Rows from block 10 of a small image embedding model, named by matrix and row number. Rows with one number belong to one channel. Each number is 500 + 50 x the weight over its row's rms, rounded and kept within 0 to 999. All counts start at 0. Numbers have three digits each.
Before each channel's rows are labels from the 100 images, of 14976, where the channel reaches its highest value: "strongest on" is what is common among them. Only what is clearly more common there than usual is listed. The data: made-up waving flags.
# convs0: first 3x3 conv (model.blocks.10.convs.0.weight, 128x128x3x3, each kernel summed), inputs 0-63
# convs1: second 3x3 conv (model.blocks.10.convs.1.weight, 128x128x3x3, transposed, each kernel summed), outputs 0-63

strongest on: star
convs0.10:465509402484446502470453512569438477503462415466500473496508497555482424483407479345461498389478520526457562465505513476452479540519418468512488390490503514476456484455457468432437511450496445
convs1.10:553558468504469493482454535523517560533484559506538653527535499469548550536507557534512471551496383606546455525465508546568522579451498540522535495524461574524482497478539456568526308421571598

strongest on: ring
convs0.71:443457541504542468416454460449501463505510510473470545476487469531472469497491455707418463483526523531480510498440429587489451496533576478488514587513416502498520496429516532495542404403518407
convs1.71:428482476434436475411485510478425462447543464467482413441493528481432421477453468382441529481448497422476423515532481378472454464528508535474421463475500450463488442401464411437493472459459447

strongest on: ring; gear
convs0.14:509488559501504490414461430376477457516505512453476558479443513542479408524484423683401463512561543518493562485425490583504484443508499481467488605497448460515542517450501531506543473433484358
convs1.14:393494444442441469453477535478440471436555471479472415455497552515445477462465457424435517418445489442484450520563510410418472471527546539466424421476475453475496447418470391433516460480467436

strongest on: flower; star
convs0.15:437506375484420514466481515487482454437477377478446443528516402475463407478431431359502491417490550486483566479492429421485468498516486467478461416457488460457434570474501535441477446498502391
convs1.15:465559464531561433562522478475479507469453498530536533467403477367468412548548471561534475528448502549543425483456539426525515542475387499525467498502560530501503448547490508573475457487506345

strongest on: star; two horizontal bands
convs0.57:417517440477461465487491548520433530465440514499463414514490490445499447467454504359520530340473462575519559477484517482508474541481490496507451430483503433462503501487495438412517542512476451
convs1.57:631513489548363552536497585479497459575473578469545459485530494414566500530480496518530484449464464595452521522485527498489515522465534502528511465518438554527511513506506402459484384520559557

strongest on: gear
convs0.19:533485520474443520561517502509534532521473576544478518507482567456531560489572503709489530504456471455458541406497525540458525517541554447465506616479445556494519518478529541514588484450486551
convs1.19:433437462466470445454494493455480437433520460430501416393510537507448402474421454442412452435499524434409458506518470479432486437533471536496492461492417406469516489445468403485509475465453417

strongest on: flower
convs0.122:447477531515351472544466440476485518523470486506463524444438576481489383480478469670413460499518529483467640451490589574450522415488513529540477536486496473554543548433476512493481487379478502
convs1.122:480418552495508503482458515458470489431543397435442496469453524445487456426536470457428492455523450481402470573532453480498492559523605488463445508476362417467494459399475476493550395429501483

strongest on: gear
convs0.68:537503511436462525539477477498476442481455497498466436428465476450494420450514534386579591467458473481510373453502490403559425459438497455483539520488491475536475451542463561526488393578535504
convs1.68:560512517536543563499610502540484523470524574545557566504491542518508642565433500602497495498522550360549571458485587539390524626484530490513531450500494465523529460540510418472476546528407511

strongest on: rhombus; corner square
convs0.81:416492507473400501500497551485464549497432472532502466447468514442483510537498529437422459447495549473503458464469576441483494501421401615469454437467520488502402533390448500491519521528540522
convs1.81:439459568509536514649603406508567517493500410548429513502373501452495512420530552590481434506489573463394547492543498503552508488436476494519485573498569461516514533487513450520478508458435470

strongest on: ring
convs0.113:495472516496498544461516405432476472548508473503461524489468546546470463515490463683380472525545522478464550454454526639428491441552566489491490606489440480543581561406508497511547466434491451
convs1.113:420465473453464449420446537484459461429553456455485419418486532492454472463468428402450530437446495444457440529561486410470467469536557530457405438490433452465483423430458419440522441474495435

strongest on: flower
convs0.25:494477380496447506454511490492475530458498488491400485534464440425462430459515482328535539431497478468485585438457479464542471522515438490467503418469466486528438568529452556452449496510498371
convs1.25:488489503536531476501438514443471571512470393548530508494399503436496452502507552568527525564473463490424303509467502467479501509497485482513513495478385542499502466569489643555509453503499428

strongest on: star
convs0.47:473510442491431456499476540503457487442476483475509479476500402521468381509450493278519464414487488528515469443528540365520474495465452499480502433509485533484436479462477484450490456478515452
convs1.47:514554529518555560559497493532516504571463546559558564549506515412551632573519528637506523562494435617586378473446539523529521603435455522515528519513533542546502550511532528541465388512533505

strongest on: star
convs0.16:488475481457413505524530507511483459479457516458446427448499450464475497487431485405449522379491548497472493447439506464452412504488374531439479430514478458488460506458464520451493478503463451
convs1.16:501516452461508426583521469495487490544451484514554580426523430453482514527538553575507400491456473546424502441489530496525525484453414477503477493466558470553509475545529463407453573500472485

strongest on: star
convs0.84:559477559473415466460498443408465470498467519457481520474441497484478487506503456663420502487534465433519600471443430567531469464516479449473506560509455484511541507516443529482517454427506352
convs1.84:417518430471482470433427533520452455454564473468504421443561536523444445526487457413447535478453502479491420511605509444397497447504550502460436423481436520490502461417480387453512461471474427

strongest on: star; plain field
convs0.28:451467481514438532498478499477472454514466489493461477482471570513470420455456477633409436455514469518433569486503510594445462378483539563524454498498501488571520520377459502443503522429477451
convs1.28:477520526481518422476434578469481533411506438445479374528441502360450440493508519427464515463514421563526463560576492403550507576516541511448426482502409490499488478376481399452511404453543428

strongest on: ring
convs0.59:498441565495498516448459456414513440499514488473483527441477524535468461516510459707384456504589515500479528453457456609495474436511550494492492606508405499536549534408506505496543428416505428
convs1.59:431495445439455458415454521478433453440547458459470391439491525486443455477458472396446531458427503451493426522555503392434464472527541524475429426479484470474483438433468420443509479476476403

strongest on: gear
convs0.67:499450453445326474528515544480461459489455507482487431503521455444490481480401456384504538490442513447487579450504568475468450480512427471452532473461458516498436514429481507515514459537557463
convs1.67:540550495525446495574542491489420449611471625547526482492550460482500571477507549571493446388494489499503405475436497520527524616470457487546533466518560346518527499555508421526462521458504487

strongest on: rhombus
convs0.85:427502439475446419500446469481484479424462491488440397543470409502502375467462474290560522436487522489500514481518563431484434518494440464484483425448478427517493509549479560476497442476482467
convs1.85:585485564525524488528482534483528454507495485517488500459454527401515622456581610616540510453514380523445391474526460521522505526454453487491444507513373489477501495536484435477464389508455608

strongest on: gear; plain field
convs0.44:534442565481405518506518460462511516485483534517425545419441569464524490518532456680464498515546481409464575413459493534505485463505494484461480590470420498484530517486458541475528459370486466
convs1.44:427495421470500463439456545489449470465535438444494431495531537517443409475456451429419483427454494480467440533580476458415479446531553501466468426488456448500495480438478378459515457506504388

strongest on: ring
convs0.116:494487504422573493551464457564489448480482410533497485470429440504488378521501489379562483447484469521487408471562508454497474411461493479502483511509487515560487477540468486507500412526500485
convs1.116:401572586554469534451528456546490481544474565499534528500499503557526602509444454592502514511530590343547555451402558514461520635463447467541510543480510482474527435525513477501442488558475491

strongest on: rhombus
convs0.125:499469437484455540644493480491509436473492495570521497428523540444514580494452549422442430513517504521407546413530559441499505385478464514502429464480381480516472519466482556479556491505536599
convs1.125:446487521467562548483475412508508530460483465510495465508469541481472570454465479539482459400549475509460510497537474539514492478488506542473443482484470432470488443437496420433489579484482588

strongest on: ring
convs0.126:569468418473471512554526495521513475518474544485508514483438484435485504547457445467462496545491477522487645409453453476562460501473501454500481495527446489534510486526422548504546485433519431
convs1.126:395532469478429429403414427437466449520528497450489442364561505512441418533442507545521525467492517340495460470501495508418493428465528480483497503480450435504515411496478500468476547514455421

strongest on: rhombus; corner square; triangle at the hoist
convs0.73:473501491474361472543495569467483477500441474568510443421441567425483510519457516406476435454498539489492469411457500415497472482464477501451458488495551502497433544440484505459527667539484451
convs1.73:450425537509474474608581426515559493506498472524461537462478455517490396457501478671437438554481530396412536459503481477505526511447401471505538533495511468524512537464485429580500535433434498

strongest on: ring
convs0.76:539475529482462501498480444441460468521475426504451545422445557544489429523466468689379484550512540513469548461448542570488533446519535454473478595504462490557555575428459512507519500454450400
convs1.76:396470466459470476448461536472493480466534456464466417437494554494455476454478403420438492433458495459426443521565490419414473479516581508466424444481422480471503439433461406442522421467489442

strongest on: ring
convs0.91:497485559513385467517498451464505525500492497523497532447430560514500447512524469730390476518493517483460570480462547557424541456550567499478458601513505521531556544407495492489538508383462434
convs1.91:434428488473490464448435527446460460441543457430453462429484525459477439439473426425413486478467478441413450547520464463453482478548586529463445447471403432474491458425473454491524405424498445

strongest on: star; triangle at the hoist
convs0.103:529497492458393490527516514473434462474444531453503442456456492443474502562440534396441584453475522477565537470455507423523455459468376520452465466531504480521464522469427554452520468491561422
convs1.103:516455456479471449515541428517446432528486546492518456460606428493446480507491564603467401450469506449412467466548476534464513424479461425475532489500425407511493520431491357479467533482478400

strongest on: star
convs0.83:461463445504466461446470468484432500440457489447480530512473361504439451505440464334482467491486482469464464454457503450514434496471361481505491471505456495498494488509394536483488478480486379
convs1.83:495594518497497514558542502549546596518491553588546540580504472448545548522480570614535531457461439591601489492518581473559516484487471491490511531495449570523520475538557452443479436506559577